Weights of a small image classifier.
Model: 64-pixel images, arch vit, activation geglu.
Training: adamw at rate 0.0013, 5000 steps.
Data: trained on rendered landscapes of hills, water and sky, 2.2 epochs.
Rows from block 6, named by matrix and row number. Rows with one number belong to one neuron. Each number is 128 + 32 x the weight over the matrix's rms, rounded and kept within 0 to 255. All counts start at 0.
# gate: MLP gate (model.blocks.6.mlp.gate.weight, 576x192), inputs 128-191
# fc1: MLP up (model.blocks.6.mlp.fc1.weight, 576x192), inputs 128-191
# fc2: MLP down (model.blocks.6.mlp.fc2.weight, 192x576, transposed), outputs 128-191
gate.538 [138  94 166 121 151 154 114 122 123 145 166 101 164 149 135 135 150 187 141 142  93 139 138 167 125 177 121 107 111  99 149 171 152  69 177 150 125 138 181 185 111 153 129 169  69 169  74 136 111  85 166 173  94 104 161 123 107 139 101  74 102 133 181 150]
gate.539 [122 123 123 131  82 179 115 126 146 119 166 104 155 142  73  92 134 154 126 112  86 130 149 116 181 175 136  78 122 170 156  82 105 140  93 157 163 109 140 114 115  94 101  93  93 115 160 145 199  78 125 135 130 125 123 127 157 129 144  95  91 126 110 163]
gate.540 [186 148  74 135 104 191 114  71 167  85  98  92  86 142  67 118 137 191 107 100 116 132 125 121  98 145 175 138 106 100 144 130  80 114 110 152 111 119 129  96 185 139 138 109 121 158  51 163 143 142 212 166 116  99 113 164 123 138 193 166  99 149  71 137]
gate.541 [127 170 112 168  68 110 117 106 126 160 146 116 118 163  82 168  85  95 150 177 158  94 149 144 144  90 121 156 116 165  50  71 175 113 156  90 128 155 146 128 117  84 130 157 132 158  79 154 133 173 112 128 154 133  96 128 167 137 126 192  85 167 110 156]
gate.542 [113 101 156  97 128 142 103 141 163 132 174 168  95 157  92 106 177 166 122 141 111  82 149 120 118 107 100 104 108 154 144  88  93 105 175 139 118 120 174 144 127 115 116 100 152 147 113 139 119 143 129 113  97  86 157 163 101 126 102 121  88 113 107 152]
gate.543 [ 88 139 118 171  92 145 130 115  78 145 178  79 154 138  83  89  92 148  88  97 139 139 105 113 157 199  98 206  93 171 133 109 112 167 132 190  90 166 160 152 146  93 136 119  52  86 111  89 145  94  84 132 125 140 102 126 113 126  62 100 115 119 126 134]
gate.544 [116 133  91 112 129 140 145 171 132 168 141 114 155 127 143 176 109 125 140 159 109 123 166 162 125 157 118 138 135 160 114 106 153 135 119  92  84 161 181 145 150 104 147 108 145 123 153  84  98  92 150 141  71 124 109 153  90  94 134 133  94 135 152 126]
gate.545 [124 116 101 107  96 106  90  31 104 184 107 108 148  70 110 113 138 184  92 138 108 145 164 107  98  89 148 178  74 161 128 139  91 155 110 119 144 141 147 130 136 101 175  78  73 187 136 170 202  83 129  44 112  20 136  84 155 152 153 176 179 167 161  89]
gate.546 [116  97 171  75 141 132  94  93 130  69  99  79  85 146 155 111  80 136 167  62 119 132 130 131  71 128 154  75 111 181 165 174  79 108 109 181 132 122  92 147 127 111 105  63  71 150 123 113 185 100 163 185 113 142 112 110 129 162 104 140 170 113 187 154]
gate.547 [131  96 107  83 125  94 154 110  97 138  96 114  85 152  69 134 128 154 134  81 168 119 129 120 120  86 119  64 106  62  94 132 122  89  90  84  99 137 168 169 142 117 133 157 155 180  90  85 144 168 135 176  96 131 147 155 117 150 106 143 123 139 161 141]
gate.548 [150 112 141 105 117 182 132 165 105 153 181 126 145 145 110 122 154 131 118 119 132 108 117 133 120 125 107 156 155 189  80 176 114 108 116 125 111 162  93 157 128 146 183 123 125 156 142 105 155 103 158  87 118 119 126 138 131 101 112  63 162 157 165 138]
gate.549 [132 121 140 135 123 165 134  89  83 183 154 119 187 122 156 159 102 171 140 143 124  85 143 148  75  83 182 161 136  87 103 115 151  81  89 171 139 143 190  91 167 164 135  73 107 153 149 143 199 150 112  91 143 156 159 133 162 114 160 152 115 104 140 123]
gate.550 [118 111 107 137 140 189 116 123 136 114 132  69 105 189  75  54  92 169 132  79  96 155 139 121  64  91 173 100 109  84  67 102  90 172 130 183 111 137 218 120 112  93 114 134 129 168 151 132 117 121 170 150 154 100 137 136 161  86 148 148 134 146 114 144]
gate.551 [165 107 115 127  87 114  89 134  67 111 194 100  92 169  72 204 122 126 141 115  92  72 130 135  85 127  85 119  90 157 111  81 166 165 174 175 167  46  89 154 181  87 113 144 176 176  92 131 111 156 160  95 103  83 107 129 127 150 143 118 111 134 166  95]
gate.552 [ 96 138 121 119 103 148 123 106  93 115 133 155  59  73 172 137 101 105 132 142  89 118 144  92 102 125  91 186 114 128  90 121  78 176 144 117 115 135 134  92 111  92 180 154 108 121 161 152 165 164 164 140  89 141 155  84 129 133 118 102 125 226 165 116]
gate.553 [118  35 174 122 171 193 162 175 122 117  89 112 149 130 122 153  85 114  96  58 158 123 105 135  98 120  65 140 127  85 141 186  83 167 149 160  85  97 109 146  91 100 107 114 166 112  96 125 126 102 170  71  63 123 172 113  98 121 122  76 138  86 132 144]
gate.554 [137 145  67 109  91 141 109 153  97 128 128 169 111 130  91 112 151 240 111 113 148 111 106  78  72 153 149 167  78 140  88 140 117 149 109 109 208 151 110 109 138  71 183  74  34  99 111 177 106 145 182 171  87 137  79 192 171 139 108 123 115 115 147 157]
gate.555 [125 120 147  92  92 103 131 113  97 112 104 114  92 149 145  89 137 163 157 164 103  73 154 163 101 113 120 133 146 105 169 110 123  69  95 143 145 131 125 116  92  82 176 131 119 154 102 133 146  96 131 119 122  85 145 133  73 139 179 132  70 168 136 153]
gate.556 [146  90  96 115  80 195 113 139 126 119 110 141 152 174 164  98 103 132 100  92  96 129 106 113  59 116 118 154 123 122 152 201 124 164 182  97 100 144 121 159  98  89 174 117 125 147 131 180 136 158 138 149 137  83 131 121 175 157 145 138 170 136 144 131]
gate.557 [114 109 109 108 122 190 180 114 116  94 153  80 163 147 171 106 114 139 152 162 165 155 143 129 117 140 151  98 148 137 134 121 143 126 111  74 164 109 169 123 113  93 112  83  92 105  73  93  95 150 122  84 133 139 165 166 129 172 170  89  76 152 150 150]
gate.558 [ 82  97 161  89 186 151 181 170 144 118 132 161 123 159 138 192  79 154  99 139 102 177  84 200 126 112 118  39  82 113 101 157 122 156 159 176  99 100 138 182 165  87 147 176 124 116 128  79 178  96 199 143 115  79 122 112  75 168 106 105 118 127 159 120]
gate.559 [109 123 173  81 138  93 127 166  94 170 144  83 163 130  70 180 122 115  99 145 131 157 181 196 102  92 160 151 153 103 106 109 154 147 120  94 156  99 150 108 115 154 157 132 133 101 141 100 155 123 117 136 136 121  91 145 129  97 108 147  70 113 155 106]
gate.560 [162 131  87 144 127 188  99 128 188 151  71  94 160 109  92 126  92 149 169 161 161 126 118 102 138 143 135  81 142 131  93 164 115 173 114 151 168 127 129 137 112  92  80 103  98 183 104 113 124  92 170 138 145 169 117 136 112  99 117 143  79 188 135 137]
gate.561 [106 157 188 115  92 150 154 157 137 112 165  92 132 154 148 186  91 133  86  69 145 113 114 177  67 142 158 135 148 168 141 129  73 168 157 186 135  86 135 125 109  91 118 137 162  82  90 164 166  92 109 139 133  83 121  83  93 147 119 125 153 112 179 157]
gate.562 [ 98 104  69 126 132 157 113 172 109 148  82 104 101 145 155 135 108 166 132  90 152 142 135 115 143 100 101 115 122 168  59 167 103  80  95 146 124 162 133  92  89 142 146 133 159  86 111  87 160 116 156  97  97 154 121  84 127 111 143 123 123 184 118 129]
gate.563 [111  89 171 151 114 173 117 138 117 140 150  81 101 173 147 101 132 127 129  77 136 101 144 151 127 136 117 124 140 114 107 181 114  87 147  98 112  90 111 144  93 172 172 130  95  98 111 144  91 146 139 105 123 104 202 132 145 106 138  57 127 100 132  95]
gate.564 [185 138 140 169  86 126 119 124 121 105  75 139 169 161 100 189 191 200  41  94 100  68 126  81 143 175 133 125  89 138 116 157  74 167  98 230 120 147 130 115 108 119 105 141  86  96 144 100 106  72 173 151 100 182 107 104 124 153  61 141 182 147  66 160]
gate.565 [165 149 120 116 154 159  88 145 151 117 128 149 125 133 106  81  75 127 143 126 161 162 126  74 164 177 139 149 144 126 183 119 103 149  92 123 125 137 116 145 154 112 122  60  73 179  85 132 160 114 139  75 108 131 156 137 149 130  77  88 155 143  76 176]
gate.566 [210 136 173 181 200 204 141 185  86 115 172  57 152  63  32 162 199 226  82  82  85  61 110 173 133 185 110 214 159 177 152 124  81 117  96 174 119 104 194 120 181  62  96 125  89 175 151 163 140 101  92  98 161  71 134 164  99  95 138 122 115 139  97 143]
gate.567 [153  74 115 101 122 129  81 170  73 126 172  98 156 139  66 176  96 201  90  96 164  53 149 156 155 143 169 134 173 134 149 207 145  73 121 163 168 113 164 190 136 165 183  98  74 200  78  89 179 106 136  70 140  78 183 110 102 165 148 111 116 175 130  55]
gate.568 [101 143 124 125 189 157  92 103 157  89 173 144 204 110 130 111  87 139  83 148 133 131 112  82 121 141 126  72  84 146 103 180 142 161  91 148 112 137 142 126  80 109  82 114  94 142  91  84 168  86 167 172 144 133 150 183 136 154  88  73 158 112 160 114]
gate.569 [179 159 143 194 135 100  54 121  40  57 132  64 105 112  57 140  96  83 129  53 175  66 126 147 113 151  70 132 133 190  85 187 105 101 133 226 122 110 187 170  93  47  93  88  28 159 124 165 115 123 158 119  94 125 111 157  58 137  53 109 155 137 159 107]
gate.570 [131 100 179 155 159 178 105 142 107  75 122 112 138 159 109 137 103  87 114  69 127 167 159  96 169 162 152  93 165 150 124 127 145  87 108 161 125 104 103  97 147  91 130  82  98 156 125 175 157 138 158 156 182 101  99 135 151 154  67 142  86 119  71  86]
gate.571 [146 123 159 190 141 118 114  90 131 119  90 123 118 114 146 131 107 130 126 131  97  97 114 141 130 144 132 156 154 143 110  95 130  88 157  86 188 104 164 166 113  91 135 155 131 114 155 140 126 150 120 122  89 135  75 142 107 155 146 144 166 161 110  92]
gate.572 [109 164 162  94 109 178 113  83  89 109 100 100  97 171 106 145 113 136 130 123 142 107 103 114 137  71 120  94 136 176 138 140 139 146 137 175 121 164 132 138 124 111 159  93 108 169 120 102 102 132 128 103  91  72 142 130 120 106 147 136 157 135 181 119]
fc1.538 [118 148 133 160 115  84 118  76 150 145 171 157 130 148 108 159 170 131 140 120 126  98 149 134  92  85 160 182 147 142 113  91 119  87 107 130  85 159 147 187  95 135 176 148 176  98 127  86 112 121 159 135 139 136 112 158 135 111 128 151 121 162 140 164]
fc1.539 [172  86 132 110 144 133 131 189  80 107 177  99 124 113  92 102 165 134  84  95 105 136 118 146  91 120 131 120 123 106  86 138 120 120 106  97 156  87 168 129 151 144 148 110 149  99 165 154 167 164  94 139  94 183 152 143 115 119  89 139 119  65 130 109]
fc1.540 [127  70 139 119 137 121 111 166 146 140  67  94 162 132 106 116 112  91 105 169 186 153 137 148  84 102 128  86  97 165 159  72 150  89 129 140 138 117 174 161 140 125 154 111 151 108 153 183 160 170 155 118 103 129  90 102 102 162 188  88  90 103 197  54]
fc1.541 [130 172  95 158 168 116 174 140 182 124 169 113 106 165  90 145  86 135 175 129 157 123  96 107 154 165  70 124 120 159 155 162 166 173 183 126 176  65 108  98 151 180 149 173 156 171  54 140  88 144 133  78  87  46  93 134 115 126  81 149 147 144 137 156]
fc1.542 [156  94 122 117  94 166 137 144 121 124 105 184 148 116 130 123 102 151 131 131 120 144 134 136 152 166 100 131  73 133 129 187 150 119 144 100 112 104 139 134 104  74 168 125 133 165 126 108 162  99 141 120 102 124 147  70 144 140  81 116  93 100 134 130]
fc1.543 [ 77 141 114 127 140 112 128 139 148 184 145 143 206 190  78 110  52 163 148  73 112 112 103 117 198 136  84  98  75 196 185 120 103  92  94  97  96 151 151 122 176 150  90 118 134 154 129  80 103 118 119 108  99  73 143  81 154 192  62 128 153 163 102 160]
fc1.544 [161 107 147 122  94  96 108  92 142 156 161 131 147 173 101  77 129 142 158  94 131 182 152 160 154 132 165 119  97 130 112 175  85 101  83  80 104 146 119 165 134 105 129 135  72 103 158 154 133 160 128 173 116 170 104 157 171  98 105 140 117 131  91  87]
fc1.545 [ 79 210  81 153 168 161 107 106 152 175 147 176 120 246 161  61  91 142 174  63 101 125 101 124 197 137 104  56  98 102 156 176 150 152 154 140  99 147  74 202  66  99  54  76 109  95 158 112 133 109  44 195 162  91 139 143 179 198 114  18 157  43 143 206]
fc1.546 [136 172 145 101  87  80  78  59  88 113 182 135 189 104  83 110 117 162 165  81 139 135  93 170  83 149 139 146 179 194 143 157 222 126 122 124 151  59 142 152 140 106 101 191 117 150 109 111 127 183 130 139  91 106 108 158 101  95 162 153 152  81 142 171]
fc1.547 [141 164  89 121 120 113 158 159 175 137 131 164 177 211 101 109 116 175 134  97 126 123 161 163 157  94 149  92 100  85 117 118 147  90 126 136 167  97 149 146 133 138 165 148 162 103  88 110 154 158 156 154  86  88 100 127 159  96 112 135 100  83 159 128]
fc1.548 [101 183 107  73 171  78 142 131 100 133 140 113 111 177 121 106 155 130 115 112  79 155 140  95 167 122 115 111  71 166 157 160 140 144 110 140 107 103 170 144 109 164 149  83 163 122 106 166 135 169 127 114 143  82 117 134 129 160 134 113  93  99 110 121]
fc1.549 [159  80 141 125 155 167 146 133 129  98  97  82 155 111 160 137 106 152 102 167 113  63 142  93  82 123 165 143 178 132  83 143 112 127 119 163  90 155 148 100 132 134 176 163 154 153 165 120 124 121 161 158 179 135  90  77  91 161 138 141 170 117 138 106]
fc1.550 [112 151 111  80 127 180 102  68 172 110 105  96 125  88 163 126 145 157 151  89 187 156 117 102 165  90  83  82 102 147 181 137 121 156 184  68 153 161  81 144 124 182  67 103 117 106 102 106 143  89  90 136  98  90 129 130 179 184 155 140 156 193  80 102]
fc1.551 [164 101 116  91  86 120  84 160 135 106 112 116  88 144 135 143 140 128  80 169  96 111 137 104  98 103 107 128 100 105  79  82 144  91  85 173 160 147 138 124 126 118  89 165 181 143  95 130 178 190 104 106 112 136 125 114 111 109 108 132 111 126 163  87]
fc1.552 [139 114 137  92 148 181 148  94 111 149 115 160 140  74  74 112 106 115  73 145 164 153 100 168 125  99 126 132 160  89 163 179 196  85 147 151 131 120  99  83 132 148 171 115 156 165 102 100  98 117  90 165 137 118 132 104  97  91 115 114 110 142 123 160]
fc1.553 [ 69 154 127  82 155 166 101  70 144 133 189  89 155  92 180 131  84 140 168 167 111 237 117 104  97 135 144 104  57  99  97 125  77 155 106 139 133 174 118 115 183 200 181  78 177 146 152 126 167 116 165 177 157 143 178  86 120 184 129  79 132 111 170  85]
fc1.554 [156 147 135  79 155 113 115  86 140  78 159 131 107  68 106 121  93 121 122 175 140 181 113 133  71 110  67  83  83 128 117 189 151  94 133 147  97 159 179 126 154 117 187  60 135  82 183 116 107 111 182 176 145  40 151 126 144 123 111 146 161 154 164  64]
fc1.555 [116 108 115 163 106 171 131 120 134 123 120 143 168 133 144 112 117 140  94 146 158 165 158 139 145  94 130 140  81  76 148  81 157 125 142  72  64  94 108  93 141 118 158 108 170 149 108 162 115 152 194 138  97 170 153 114 181 122 155 122 143  90 181  77]
fc1.556 [157 146 121 163  91 137 134 140  93 193 116 158  94 105 151 140 166 151 175 144 123 111 144 138 163  94 152 149 132 127 126 159 149 107 112 107  75 170 167 104  88 103 142  91  69 113  96 173 133 135 172  84 126  43 127 168 151  75 134 126 160 187 145 177]
fc1.557 [ 88 170  83 137  79 163 108 107 160 137 127 163 146 184 101 172 144 141 145  76 149 142  79 158 156 175 153 151 133 155 144 138 157 118 137 150 149 125 126 108  70  90  83 131 100 128 146 133 136 101 144 135  86 107  88  92 122 101 114 135  70 166 100 105]
fc1.558 [161 104 152 153  65 118 128 147 117  81 104 117  70 112 124 137 130 136 180 166 147 102  77 119  86  83 162 143 160 156 154 106 162 118 124  87 140 151 125 127 118  94  92 174  88 154 193  79  84 141  72 118  90 134 122  85 171 181  69  95  92 119 152 196]
fc1.559 [121  99 116 141 158 150 151 134 122 162 127 126 166 125  64 139 101  98 110 163 118 115  90 198  96 155 104 130 128 111 110  95 142  94 145 138 139 163 150 170 170  98  92 180 149 151  89 141  87 126 115 169 111 142 123 123  83 162  81  79 118 131 118 193]
fc1.560 [148 150 159  99 180 117 174 114 159  78 135  77 109 145 166 103 165 100  97 136 105  88 140 171 152  92 108 180 126 123 140 133  83 110 107 140 161 141 103 101  86 178 167 115 135  86 109  91 132 129 136 140 128 143 129 121 166 110 109  85 103 153 166  87]
fc1.561 [106 103 138 104 142 131 152 116 133 171 115 126  80  96 118 117 126  77  81 151  76  99 179 149 100 153 168 149 129 101 160 125 162  90 141  69  83 135 155 141 125 118 177  75 116 139  90  98 127 135 176 141 126 147 111 158 134 125 146 186  86 177 165  95]
fc1.562 [ 85 151 123 150 106 170 114 148 134 103 117 116 142 152  80  85 115 164 134  80 166 155  92 145 158 112 126 137 132 122 154 161 164 136 126 181 159 153 142 118 107  79 136 131 112 143  90 145  79 150  86 146  98 139 174 153 145 115 109 119  82  98  88 170]
fc1.563 [ 93 113 170 107 141  93 154 123 169 186  96 145  91 135 107 136 159 102 105  80 131 158 124  98 186 168 110 180 141 152 111 136 109  95 111 116 136 169 105 115 153 150  96 104  65 137 153 112 139 144  86 129 166 115 144 153 161  82 110 183 160 185 115 173]
fc1.564 [115 152 148 177 117  63 144 143  65  89 144 156  97 112 149 141 158  97 164  65 140 187 131 163 118 156  99 141  78 127 104 144 100 174 218 116  97 138  84  87 146 110 109  55 101  84 142  70  94 114 113 136 131 106 115 147 128 127 153 138 131 152 127 112]
fc1.565 [ 94  91 107 121 117 134 110 138 148 114 132  94 129 174 159 168  99 175 109 182  94  93 155 118 154 102 142 100 139 101 171 171 138 123  91  94 111 137 140 160 121 103 123 166  78 185 151 127 171 184 105 127 149 112 143 116 137 120 174 158  88 154 103 120]
fc1.566 [196  18 217  83 126 109 186 139  87 183  93  91 121 148  43 147 147 181  56 123 197 127 160 152 113 150 155 154 111 140 111 108 124 120 112 121 142  97  98 117 162 113 202 188 255 160 162 172 180 153 166  83 116 151 147 114 183  86  89 138 117 125 194 114]
fc1.567 [137 107 126 121 171 147 166  67 117 133  76 137  88  76  83 119 110 131  34 168 118  69  78  85 130  98 205 137 122 103  33 111 110  98  48 119 157 176 184 133 177 121 168 126 166  95 148 104  97 152 190 181  96 206 133 153 103  50 177 194 109 134 181  28]
fc1.568 [145 102 119 147 189 179 137  77 178 105  87  74 164 103 142  90 110 160 124 165 155 166 190 109 100 141 109  82  76 120 121 161 131  59  89 145 158 139 133  97 129 157 182  75 116 105 156 103 124 161 131 152 105  61 182 159 109 153 164 133  49 129 162 101]
fc1.569 [ 98  32 150 159 195  78 190 150  69 121  96 138 111  89 155 200  66 136  92 158  70 147  93 116 131 129 125 144 105 106  93 148  91 101 207 186 141  77  93  79 112 172 178 104 128  80 134 134 148  79 103 123 194 155 130 121 130 135 166 139 144  79 193  90]
fc1.570 [161 123 129  93 145 132 176  99 155  85 138 131 144  94  83 120 115  98 120 127 142 154 111 100 120 106 100 121 157 155 139 140 153  97 123 100 186 157 152 122 131  72 139 133  98 143 117 116 128 141 116 143 164 177 105 112 172 114 166  60 146 138 157 169]
fc1.571 [191 141  86 104 192 124 129 120 110 113 110 137 167 164 146  87 162 146 132 130 152 102 169 115 165 164 159 167 107 126 105 141 101 125 132  78 110 121 147 116  98 148 137 147 141 118 169 170 121 174  86 181 125 108 116 111 140 116 116 120  64  91 150  91]
fc1.572 [153 139 102 139 105 144 160  80 127 192  83 100 124 155 129 141 175 139 141  94  97 118 128 171 131 137 125 136 144 145 171 134 136 130 160 141 162 104 109 182 146 144 126 120 121 103 133 156 141  93 133 100  95 144  95 129 170 158  95 130 145 125 105 106]
fc2.538 [183 127 143 147 109  88 108 143 129 118 122 137 112 130 118  85 119 137 110 133  79  92 152 102 123 142 132 240 144  93 128 132 127 131 104 167 146 129 174 134  93 124 136  87  98 152 135 176  67 150 117 124 126 127 117 204 108 122 134 105 141  94  93 126]
fc2.539 [139 140 136 116 117 133 147 131 136 128  83 157 127 137 147 137 122 141 136 101 126 133 132 119 157 151 156 146 136 123 133 126 121 111 135 132  99 139 112 121 103 136 100 145 112 143 125 130 144  93 120 111 137 126 120 135 130 140 112 118 132 115 124 168]
fc2.540 [125 133 129 153  91  85  81 119 137 111 155 215 136  85 179  98  84 128 175 154 169 157  94 110  80 131 105 154 132  92  57 134 157 127 157 120  75 187 111 126  75 116 108  84  64 153 156 133 133 109  68 116 202 126  83 179 122 137  93 146 111 169 113 195]
fc2.541 [147 135 146 158 110 151 133 130  69  98 127 121 167 114 170 158 130 136 171 125 121 145 176 123 138 144 131 130 140 170 121 105  97 157 148 119 133 135 104 112 112 114 114  85  74 120 129 147 167 116 103 108 164 171 130 108 130 125 118 150 158 183 127 123]
fc2.542 [ 98 128 146 133 122 116 109 136 108 139 137 101 148 130 134 133 136 130 129 149 133 106 105 146 116 121 141 126 131 139 142 128 134 137 116 135 146 127 124 139 113 141 144 126 129 149 117 136 163 121 101 130 136 122 123 146 117 119 154 142 120 130 137 113]
fc2.543 [196  91 177 217 132  87  67 111  74 137 112 104  86  91 175  57 105 166  61 102  82 118  48 125 107 151 199 131 130  23  99 106 152 129 142 172 144 165 184 142 127 128 145  47  51 199 157 133 168  93 139  75 191 140 147 187 117 115 140 118 172  11 120 193]
fc2.544 [111 125 114 135 127 129 147 123 118 123 152 146 118 136 122 136 132 132 130 117 119 138 145 142 134 124 111 112 144 116 118 135 118 114 144 116 121 146 118 135 130 120 133 113 128 130 126  99 131 126 117 139 114 128 117 133 136 142 124 121 117 127 130 162]
fc2.545 [ 93 173 177 166 142 206 103 101 175  93 147 112 168 241 118 145 181  55 160 122 115 148 164 129 135 116 153 220 115 192  95 133 206  64  79  69 216 141 237 185  98 108 146 105 223  89 144  72 153 211 215  73   0 112  64 172 116 120 158 159 140 225  16  10]
fc2.546 [161 146 170 143  80 134 127 113  96  64 136 184 140 132 179 129 140 131 117  85  79 132 155 154  98 179 193 191 117  56 119 127  87 176 136 161 157 231  55 101 138  59 151  98 117 219 182  79 182  48 123  42 145 106  68 221  82  91  72  66  88 168 131 255]
fc2.547 [114 114 154 145 165 171 137 159 144 121 158 150 150 120 145 132 104  87 139 118 109 102 153 138 152 143 126 142 143  86 117 139 121 121 135 135 111  69 141 109 159  86 157 130 132 114 113 114 152  91  75 149 136 160 146 108  92 151 164 124 126 135  98  76]
fc2.548 [130 166 145  98  88 135 118 103 106 148 124 110  40 131 125 156  80  86 202 103 187 142 106 139 117 146 126 153 103 145 143 149 139 155 154 158 116 171 108 121 148 125 133 147 189 185 154 102 169 132 140  50 127 150 107  79 100 120 110 155 100  92 175 121]
fc2.549 [191 109 137 102  83  77  70 188 107 131 149 131  96 101 117 121 130 153  98  90 126  75 133 133 142 180 170 172 144  58 119 154  77 108 116 191 136 145 118  80 132 105 133 174  82 188 142 140  79  89 110  97 153 128 114 161 101 102 133  93  92  61 130 194]
fc2.550 [148 126 109 105 168 108 188 144 138 188 115  80 168 128  84 141 141 139 103 136 122 159 143 148 116  96  95 141 106 104 112 143 119 143 155 109  83 137 163 117 151 162 131 118 147  38 141 152 113 198 181 134 121  92 168 134 138  73 125 129 129  99 145  53]
fc2.551 [ 83 154 136 101 148 124 110 161 102 140 146 101 190 133 140 189 126 142 139 152 137 151 177 140 164  95  92 105 105 153 121 105 154 140 156 112 125 157  78 145 123 131 127 125  95  96 127  91 154 100 112 132 138 119 144 139 137 165 106 110 128 150 137 149]
fc2.552 [ 51 129 128 135  46 115  99 100 137 121  89 126 162 142 157 169 122 168 128 114 155 164 104 131 131 101 106  82 136 126 121  99 146 143 120  98 143 162 117 155  96 150 108 136  94 125 127 109 118 143 165 105 118  97 104 137 149 164 104 103  96 154 170 161]
fc2.553 [108 128 164 167 138 102 161 112 144 205 140  95 101 172  58  95 149 113  76 153 108 106   0 171 144  59  96 106 142 130 137 163 145  79 146 125 205  29 221 128 141 203 167 197 191 142 114  98  57 205 215 115 143  50 178  43  78 127 169 127  86  24 123 107]
fc2.554 [118 131 108 131 157  89 198 162 112 109 162  78 178  99  64 216 123 130  87 142 148 118 209 180  85 101  68 138  96 173  69 173 116 147 182 142 149 152 135 136 166  61 136 141  95  30 159 124 129 176 153 188  87 116  95 128 129 133 110 124  98 226  91  91]
fc2.555 [120 131 131 138 125 101  92 111 121 103 132 106  93 149 132 109 121 115 126 150 154 114  84 166 109 139 145 137 121 123 139 123 142 117 145 148 109  90 117 119 117 114 145 177 130 162 152 133 124 159 150 146 131 143 114 111  99 119 156 128 119 122 111 110]
fc2.556 [184  98 140 150 142 112 133 143 121  99 120 132 107 134 136 144 117 118 103 119 105 104 131 112 111 128 135 143 141 152  97 122 119 175 129 151 154 103  99 120 142 108 150 127 185 129 124 139 138 104 112 136 158 172 113 121 119 118 160 127 144 145 143 121]
fc2.557 [ 98 142 126 126 163 132 141  95  78 100 176 151 136  77 185 160 109 146 162 118 196 153 137 156 115 141 104  99 175 163 156 122 118 134 169 122  95 150 100 126 127 121 129  90 130 148 119  77 148  73 103  84 148 158 119  99 162 159 142 138 172 148 147 131]
fc2.558 [174 176 130  85 152 122 166 197  66 109  86  77 158 127 149 181 107 115 123 104 128 104 255 101  79 136 149 145 118 141  78 102 100 183 178 201  59 170  55 139 170 130  75  89  97 102 172 150 122 176 218 117 135 110 169  47 145 126  72  36 199 119 101  90]
fc2.559 [ 98 115 155 120 143 106 104 123  72  70 122 150 115 145 177 142 116 124 125 117 131 120 115 130 150 147 172 166 125 151 124 118 157 130 109 143 163 119 153 118  98 136 119 104 115 169 135 117 155  96 108 118 134 159 145 111 140 162 135 126 147 132 137 103]
fc2.560 [100 135 138 166 125 145 118 142 122 120 140 130 145 130 122 131 119  98 116 134 154 149 122 124 113 145 109 123 131 170 109 128 127 141 105 127 123  99 123 122 126 103 126 139 142 124 114 125 127 124  97 121 106 133 150 157 133 144 106 137 126 136 114 134]
fc2.561 [134 121  87 140 148 156 119 121 133 147 178 147 148 141 120 113 157 145 154 139 149 128 142 148 166 130  87 124 137 136 150 138 140 105 121 125 134  84 125 112 113 129 116 122 108 124 113 150 110 137 107 155 124 113 121  99 141 133 131 138 136 139 125 117]
fc2.562 [ 85  88 133 105 119 124 138 164  93 124 143 117 141 132 115 101 150  83 126 155 153 123  88 131 135  88 148 119 147 100 164 139 145 104 150 138 128 107 112 141 118 119 124 147 134 151 116 115 111  99 116 169 139 116 141 138 132 153 168 132 148 117 154 150]
fc2.563 [138 108  94  68 145 159 120 147  74 113 142 134 156 120 145 120 194 194 155 100 108  62 182 108 115 153 120 128 147 111 145 105 156 106  95 121  66  80  92 113 119 147 172  95 111 141 134 126 119 153 148 141 146  73 141 108 143 140 117 130 150 109 141 178]
fc2.564 [127 111 115 103 125 255 135 109 171  84 132 154 241 124  98 200 174 119 127 154 222 117 163 139 164 165 192  66 206 153 140 133  71 133  29 169 138 234 103  92 147  74 138 255  97 151  57 214 183 172  12  59  77 168 136 160 149  30 135 184 102 213  92  69]
fc2.565 [128 157  96  95 190 169 143 147 153 136 123 140 119 102 116 154 154 145 152  98 145 135 155  98 125 138 124 108 144 181 114  90 115 137 135 102 128  82 139 112 116 126 123 126 169  96 119 136 144 129 161 149 139 130 168  57 142 152 135 146 118 130 133  61]
fc2.566 [  0 131  82  87  44  61  70  77 118  56  82 231 137 213 159 104 255 194 136  90  44 159 119 118 180  67 130 139  54 155 178  86 172 112  81   0  46 174 128 166   0 139  58   3 160  89 120  11  90 140 246 188 185 112  87 110 198 255  98  57 219 187 135 241]
fc2.567 [149  83 174 113  88  81 104 193  55  99 206 129 134 109 108 110 148 113 132 142 145  92 147 180 133 136 141 183 144  19 128 152  86 178 185 185  78 147  84  90 130  84 147 139  51 194 131 130 143  80  81  67 201 102 122 203  66  91  63  61  92  53 151 245]
fc2.568 [ 71 146 148  64 140 156 151 120 164 143 100 216 124 101 127 148 103 112 118  86 103 110 144 117 149 121 136 138 144 154 131 167 113 122  95 114  76 156 126  88 168 117 150 141 203 116 117 151 132 104 104  88  87 152 106  90  97 108 129 177 127 174 144  87]
fc2.569 [118 210  22  17 140 251 207 196 176 164 140 161 176  67 113 223 210 179 165 147 197 127 255  77 168 127 157 105 171 255 144  79 124 157 137  95  83 198   0  69 157 130 114 165 110  35  95 108 131 157 126 184 131 115 104  57 218 106 120 147 158 188  35  99]
fc2.570 [ 99 135 103 113 159 156 138 124 123 155 117 171 118 120 136 148 149 157 141 147 137 138 110 112 121 127 120  88 138 149 162  98 129 141 108 109 132 114  88 142 146 149 127 117 127 101 107 114 144 117 123 109 102  93 114 120 146 139 135 153 175 167 124 138]
fc2.571 [138 119 146  94 110 114 100 121 131 139 132 128 128 150 126 133 135 117 129 117 132 129 112 137 138 129 166 119 131 136 128 128 128 119 110 144 109 127 133 125 112 143 132 163 136 151 114 124 122 176 143 105 131 133 107 130 111 107 133 144 108 122 131 110]
fc2.572 [110 145 131  85 155 145 121 130 131 109 131 134 136 119 128 129  87 153 157 135 132 127 155 130 131 108 133 140 128 158 111 134  91  83 129 157 115 126 134 168 121 135 140 133  71 112 120 119 142 128 131 100 106 118 107 128 106 153 151 126 136 138 121  87]